python train.py --arch="tc_resnet" --num_classes=4 --embedding_dim=192 --weight_standardization=false --wave_channels=128 --adamw_weight_decay_other_params=0
Rows from block 3, named by matrix and row number. Rows with one number belong to one channel. Each number is 128 + 24 x the weight over its row's rms, rounded and kept within 0 to 255. All counts start at 0. Numbers have three digits each. After the name is the row's rms in percent of the matrix's.
# convs0: first width-7 conv, stride 2 (model.blocks.3.convs.0.weight, 144x96x7), inputs 0-10, a 7 kernel for each
# convs1: second width-7 conv (model.blocks.3.convs.1.weight, 144x144x7, transposed), outputs 0-10, a 7 kernel for each
convs0.57 103:134155122133127161169098096143115148118089148125122132096103119166104120110093097164150128139139098125125137100111134129080130126118098156147112135112097124132120132152154115115118105153130100126133116112101186186192119154119198162
convs1.57 090:112148131111159111111144112105118113095144154127139118134141116154143140147121087081157151119064099089137147124129154154164112139125158138132155139117107131069130135110136154150090109086105115096095137131115099104123096110133078142
convs0.58 097:121114131107063135153147120122110113111193129131144107137125116098085132146168145102135140140139177126100097147105120148149110098145140120134116086133139128141130157143113122160121182112170129147103107144116133180122144144139131117
convs1.58 108:093110125105164144191099111125107109111092139092058084103140143164179136135131117144159157160139140116125121115108071118109149151127089139142193126102141132131111123158141156125126114144138096122144153116154108134146077115141153150
convs0.59 098:182056070144152044132111137157152109074174132133123138108135167067156122116148134162112171145137167145120082086108136121143109137108147127144124161162128108135095119097116122126137128111114125188122134148116072107133125172094158113
convs1.59 090:124131078143153147090114115176104133103117120124129137142145137121172121137138154117129111108135143176163152106082117095099114107107132138114132147125151098131120139100163120127124110138119135118148143172113157129125189121141147114
convs0.60 098:103162133162113192156131126106087184132155138123116114148127130116102126202189212165075129133157100156180112144135120161126163136131145125154158102132152130126146128140119079123115107138121065081126123080152109151086141131117150128
convs1.60 094:150153134093138118080178156206131124110086077092108129060081109126114107119109118162139125123110154168129174150117149125113138118119121124170155150146180109093121139077117169129142138118114132112122117119099123133135143120136157097
convs0.61 101:094119145161186092110166122186160114167140162149134134102126100101137128128141195063146114138180153168157104121117145097105067095099103119172133086129129119110129094089139108099163134108097098128042149153094082111153163165137081140
convs1.61 090:131130133133109134120110168180116146117152121154120134157135112129120120159113160166113144123108142131177134127121087142118111127098138140126098113157180123167129107096158139132136142093127114140117136120115126149088187104142137115
convs0.62 104:062131134143092122158116089128150192135156135095128130138092137113130162132172138079122127127111154158155106114157108113107119118096124112121131141112130118113151120119151120131123107123113071091140091075133100116150084102123106089
convs1.62 096:144143117124134156152151189155121136147097090101111107115139177151109107145128128175122108115147168143120175128101123110099111091149140197145112152146156096124116154107113148111134129150156111150129162119132142148086135137156122097
convs0.63 097:152075121090150131129130153111074096101145085081119134093131148110127108111107135109181142129080162159131100111126130113129152133142118133129133168163142100130142136142190143133113137117110098143113098142159097095131063104220133121
convs1.63 092:172144139128144102137114160108158106119148131116147117167105136151151144129154110112107130132108137141138163112140099114139122140133133146110092135099162116085087146105097100103119135167139129152128142122135082168160115145076128158
convs0.64 093:109128140126164144088141156118090161147138109087100100105121097179136119127144149127124123130119169166158159119109126138142119120095133147153152144132106107119120077107086100108101090102115140078083106103154179134078172166167102151
convs1.64 092:118170110150101145140128125124110092122108116140140134113108127112075138102126135124127121115102098109100124146116108120128111121141157100149165119110140115126109117115109110135140146123123129130136114102092102159111129092136136113
convs0.65 094:149101162162108135118137176133138122124077130117144137100086130114109124098098154119155106149148162125114161157147123119116122158158121137126145122175127129134085122103109131112114125112093070110120141104131151123161141154085140115
convs1.65 089:113156102153152096105072101146112123111160138134124121119155121119116133145141128169119149103121105112091136117123154105089095172092141098122091143141108120154089094094148110097127127177133148095141173142114145190135174142159128168
convs0.66 108:120140147175078086126121129121133136142114150121126111085142119115167159148164105070085078106099137088213141150172138092118154118135130134144103110144112110096090115124130130170147152083139107121148099113186082182141125140078173121
convs1.66 100:106157124107128140122104102110162137195132126067146157149132154132092091100106080113128118090103092113129166125145117095065077111164149147070118140152115106150134159134131121116119148147106075109113115144101125126109120090113152104
convs0.67 104:111136113134059170161087105087139127144154138089092113105120123105143124162166136146144193130154154148113097102128106137097096151126091125102103121113096101119121125179149138101131140097103147181094105092111079130120098086152113180
convs1.67 099:153133110117149123145131090077112143122095124123093122111135174096114144117140124183153098111103161118144156155114093085113093070079124109116142119110114089148146119111138171148142131092090083117130146138134115129117087132094118119
convs0.68 103:113123158107121161141160116130119121145092114142133123120137111157132144149093058153153141182137110147130158121113124108143129138143141144152133125160124151114130163158133130108143108095116125177165118064060135168164154117181155080
convs1.68 110:130129109092094131180163125109097138131130129118092099118099162134166127117140143173121152138191121136139071106130117101148091152116136133151148098098117131120134146139165120154150164133128136145133169146129126147173153135061139119
convs0.69 094:116124128119077121137137130110151119100151142118112106117123096120086122150166143137114123111156181152191170129142113103131080137144148177129141155141155159129110119148074130129154116144131099173074121051129074109098112109089171103
convs1.69 096:165162074138116107091137133138116110128089095119138138150123123149139170124131131152133154111123133137111143144150128088063108127115152163148119126124134101127145146114107144148131136110144115118101145083135129095128110148119134139
convs0.70 099:139083126130187127142146116099084107097138135102136120149122126135158097111155131146139159137167135125126124128126118102076136144132116086107150104084162090155116110163147159138116138180101103153084134158182107122092131133158127097
convs1.70 091:088110081087141116064123108107168122087121132107140156138088123150167149105130117148134098140132142122145137107100117089129101126148118115079140150123098118123134148098154135161157125105112153144154129081113124123110126086128086096
convs0.71 102:113159122139143120139164120137128136186131128129108127173109123169152126091148137143140196102186108163174194161132083137169150167129119144120137147136128156139140148155127148142105107136138107144155119150136092105162178117119114137
convs1.71 084:136142118117066116119158123109114105114095094094083092077134159135137157171163120146141118150123133055087127099133125133096119128068090105113116120100120088128139132142158127138142113125121167149159128113127102166100087122122159124
convs0.72 093:147138137121057163166131109102126151119153135138099126102124146133115094095170180122085089095094096111154127120115103144139135115090138158115121143114118135133109131131136150140120108122135132124130156169161131105200161104154103162
convs1.72 098:093117112127138102126158139152123156131095107151101131098079092111153118127162133128143068089131110109160130112120124129148089130101114116124100128136121127113145090114122127149132129115170166116130149124131113149057104095112146119
convs0.73 098:108149100109124125167125100139154165096092134120108150137090087127137200159115106153141144127132092055111101117136093132116118131134133137113113133167132100129153121132153112136105124150102182103121136106183091158137165079098169145
convs1.73 091:109099117087052127150135138143080139121139097135131141099119133147143145139105121147121090182141185170118170164093164136083099144086144128114111121108059131154142150118173186132044153123131153123125143142104158129114133095138153139
convs0.74 104:084128143111137155148083145155151138146157133143096134123101123085136122133127141131090137113136141146182092089136136162118155114108098156147128143125111130137140138104152107177152141099171134118087195086132153140148142147170110112
convs1.74 103:148119105121093104149110184127151135128097151170141164119091051157139128142105145141141167133119130160151140143148137157140111123163127149170125137130151137134130129094153100154145144088132110154160130128116073149115126101159119143
convs0.75 094:100116107136175128092156102135119062156162135152143148127134127088156167103109150121116107117134118152148127107127127113119127094107124142122136121094145094123135132119119166125122152142083074154101142102039152077143138112146083121
convs1.75 096:132124188168124100146128140106125143127131125129140142129132097132123130146144164115145114112137145135164133116118110148143122165131104138106097133127113138147096137154062111138155113169153130111133153113105124126110097137104103114
convs0.76 098:125121088167175081165095115132132137159138150109151132155102131167098136183117104117138120130133133142118137090146131130123099116097121122111150093139175093125139133150163132130135133129140135138151112128067084109081156127113136113
convs1.76 091:087141094138104139116092142134110139121110126119155126121106112127142150145131139148140165103152115089164141135107130148151129125153171112122121128132168128125108126139165133146141146136089135122126137163113087180137139186138138145
convs0.77 101:119139123136148110168119144160158174142111122088084101113143113142136147136102132168115141088119132113115098100147120126169172118102137152155118155121144153121141108153123175146152141129160054125200124130113105129173120130122114123
convs1.77 104:110118113105066092155181110135151101139106121162145174150114131115137123110150081121125121092153127081133127164111084125118126146160148116133113107150084113145123108197152103122146132158140113127130084123123090140140126175112156130
convs0.78 106:122194136161139123038128129114142152125132149116137115139132136135147157159114140129110142112161137143201158149164169147112101163123124131113143171151103096116146169105142121143110085112108103134158114087128138087112104111102122100
convs1.78 112:113106131103146137108142143099170145094116113137150081126161184112119130126120116139158190181114164137154163140132152121126132138109135166176140101131105104083128146134106111148134102129171154129155125117135152131112120143144098102
convs0.79 099:147188153125178122161118163109111161148116134154119126136144112159110178118168107139092149108086157151158129113156085121092094149135143155135115122135125159121111113108103117115117110107125125175091091126158144105069083152126125159
convs1.79 096:161160113074116121085074154144174093189101129122131109128110113125106148129147133159145135094071109106136183121136142170123121125170122125125091106139116072128126146127109117152152149129112121126123102081108092092097120121131115107
convs0.80 096:149147114173092123114140121090142106125141109113133128121125138152136137114111134137124090094166141195171139110117097095100128169077158131110107086129153094147088092139119099169106130131143107151112100093142170143153100149158130173
convs1.80 088:198129127098085142111104112121150150092072128144080136118141109124121152123154127109099123122122140170176113100128122111102071124097129169129131116096096140090138136117159139111123111117161097143153144158134166099113112127135139125
convs0.81 094:177162143142139132142158128129137137122121104147126136102133136159143133117110165118146122148106130092127137132078140089163132138159142133112175173162142140140105095161114134137127134136111120103087116131191063137148090124135130093
convs1.81 100:164132131135055123159094112116177145077134137129104153100113100155185132169147128129185173114178123101166137147160089115087065114121096095133164149121126141144124155148180118145096116108145084145151130110163112135109104139130177179
convs0.82 097:086150124113122094126103117146088130118175094101113082110157133076147092182133184128129091186156139162150133118127155110120110109127142123091114111112102097093123094140131128125152114098112112095127067111114104207090150123170129107
convs1.82 103:096116120101146128080161110061101104119132130141159120107136185124132112098126135149112126108129112134116132102125101135123148082092123139074110103158141136134162146119079080125071114118149148128124128128155119136175105128134160135
convs0.83 103:102097113118156124143124120120155110129125082120092115102091151119136147090144109133093146087120087155122127088120117160110119085076128114093126151133107132147145143136165175126134119147135089119132104101156116120137111119140119172
convs1.83 100:113105114063078121149162164143144122103103183171149101139086119128164133124136138151131112149114125143163137156156096128107140147134144152130158140090106111122118120094119122122113153118151141167098115090109135085111097125162111114
convs0.84 097:109118089166119167152122096122154104117125129131144118133109138118078122147094132119136116079097216134172110085145171174102122121128127150145151113141149133137130129141092132148102130116121177104105133209139102088091142134115064141
convs1.84 099:138117128145071129156092141144134119137083100132129145140119101118119108122100106119179123111157109142150145162119150166176170092112071142158134141143116141142121120121111118134107133149125119145117164115106079154118161140150102122
convs0.85 092:154090114190090160161062118143149143100188123121112172128168113101151122130110144123115139145122107125114120122121130104104138105095139097139131149136130106125102133110130136137123176100172132109119129092112128160160125123160101109
convs1.85 100:123088119145128068088117152111120134127093137182134139140140122141098157124134151168119109126150143140094133138141117110117138097098108141107145128184149138171146122093140109146101096114114108111133171127136128134117124117099109127
convs0.86 097:123204184122114128114115120143082123128129142147100111126133151080129104145120073126078144152147163113090103204161120104124150161120135179183112125127123134122123130153125133140128131127095132136142140095098106120103191142106081139
convs1.86 091:161141097140168091145108112109157130143110123098166116124120121144155133147122113130142147122127125128150166126118097135127131120066107137110167139090107094103152134120119152146143131151079166172143108132120112165111138144122118083
convs0.87 104:136110175126116094165113122126129120167101109114122143140140114121126118113160193128141148157113100109101152121146140136138148159156121106144149159163123142150144153105115150135107123096134157102161108084084137149146146138122127135
convs1.87 095:086138128107082109122126147129125101111153142120148131138113142124133123118135111145128143143164139076080116133143131142170119156095148118103168168132146116114129138149155131133088139166150089102154126133086120094125166098135151111
convs0.88 102:161086085100178160135122131116099105091191127148134138147106139121130132115107177171142113132109156126165166148145152159117080138155160158139107102151142149118130123144102104104121109084101134112108122077093108084087094120145088145
convs1.88 101:147102124195114118091160156071135106093136148156125129146149173139089111065118163164127108166140135088108109095127152167145165117134096137150171153108119123125166106140135122114112110098086166125090112132123106103141119123137134091
convs0.89 103:114110080126166087140092154137170133159178126099162155120120136154169103131164104066117137178112171195147137138110141140128131138130124084121129142108139137108127122166119132107163137122156128107110135167180160140101188139143071135
convs1.89 107:152136115138047169129152151143112149080097119112151119138146174119078113135133169147159119136137123129149172161133162117158129109129138163143143124179128145099118127126117122122141173154143132122101115127130149120109129110160095098
convs0.90 094:125128155146157086083108129095079171098130110113109123114105104187094126097113172112134133134105091150121159159129145165155156155110123129088108133138135133132143117136180141140090136121113122093123116137082106129118201136148089139
convs1.90 095:075145110106129152117113126151154143117109130135127118111139114148136140146137161141147147140121126142179117125144115136126111097094147123145134106121141096086131150162159147119140120095124141148156130136102122136135111134112168130
convs0.91 103:134116093110117136136105092109100175126165144128154115138125139095114106151123233184128157118153153170183114114117150121136158116104151142094110126101133126141124125130114130135120106145137083124155092178126080162116073144168155108
convs1.91 115:101105093175137116089139126144129130129080120127139144133143117106154106113145178185149126110146133144149169159159119140116111115135120124130092113130153139117072096043164129126127147132080141161130181165133137139141147141145083118
convs0.92 105:121151101119174119050106151099108107099105122110119120122103118137117130147095073088138126145146129077127109117103110118081140111106115119103136156100089094097121142137128124123133070111106081092108145099109104098139147094120124102
convs1.92 103:122108136144143175154126113130124117110130099109168150156159146144112131119084095088082133145140107162127126125123147119104147126148123114111122125132165104127157139172149134133105124132103108078108122152104129095086092124119173122
convs0.93 096:118147121151181076079108110105133134096087117121154150131151127082140136089120107117105070098113117174145104156098122136127125084131146131129113169124151148119135148135124131141111120126117162168051132132175099150148132119078144099
convs1.93 098:102104183142126103068130113092100132119131132126142204173163144152160121154181170170114134108084144136119125129130137144155107178164139113104115137160113109125116076125118136139083105138096147135124151130126158129137089147122176176
convs0.94 105:107109123140133183140106092096100150119165097144112087107115136136124095153067133143097098094121134144136140126143135143172137142139152112120121144108124147144124163113134115137117118085134130164156161112176152154146149126095101090
convs1.94 098:124099145137137088118155167113122161137161117133118123104104107112138136144143177168112097096133107151125163125107139133132107113105136122120147100103093124104084099104163143172118110135165137146133132097139163106111116074147117116
convs0.95 106:088175144189081160171089127125107157116145134117131126110142126079134143202111143150119084094114126106101097108119129124156136110128130115110086170130113092144101123132113114162094117112146124179109112098155087153110159126105142133
convs1.95 105:154146124143151135141159132135108111140152144122122120153149138120143161138126140109166153113108113164084108124119129136169147117106109172143133099123134127132137136162130136116152123100149131124114116108106137084138082157117135135
convs0.96 104:177187170097107087093153129103112139146120118108117115146149158121133149125185123117151170161142152131118174135137122126117145122153115109113133133099147135132152149119165133134119088101159119118096140103116112168138163088139140170
convs1.96 107:145143113100140142137170142102173178127117145090083127160138151089153105128155118140156157126121138135108133134127091126129120168083115131108179148117158091150148162168168154132104158149157143141165140121128156133161112121125163112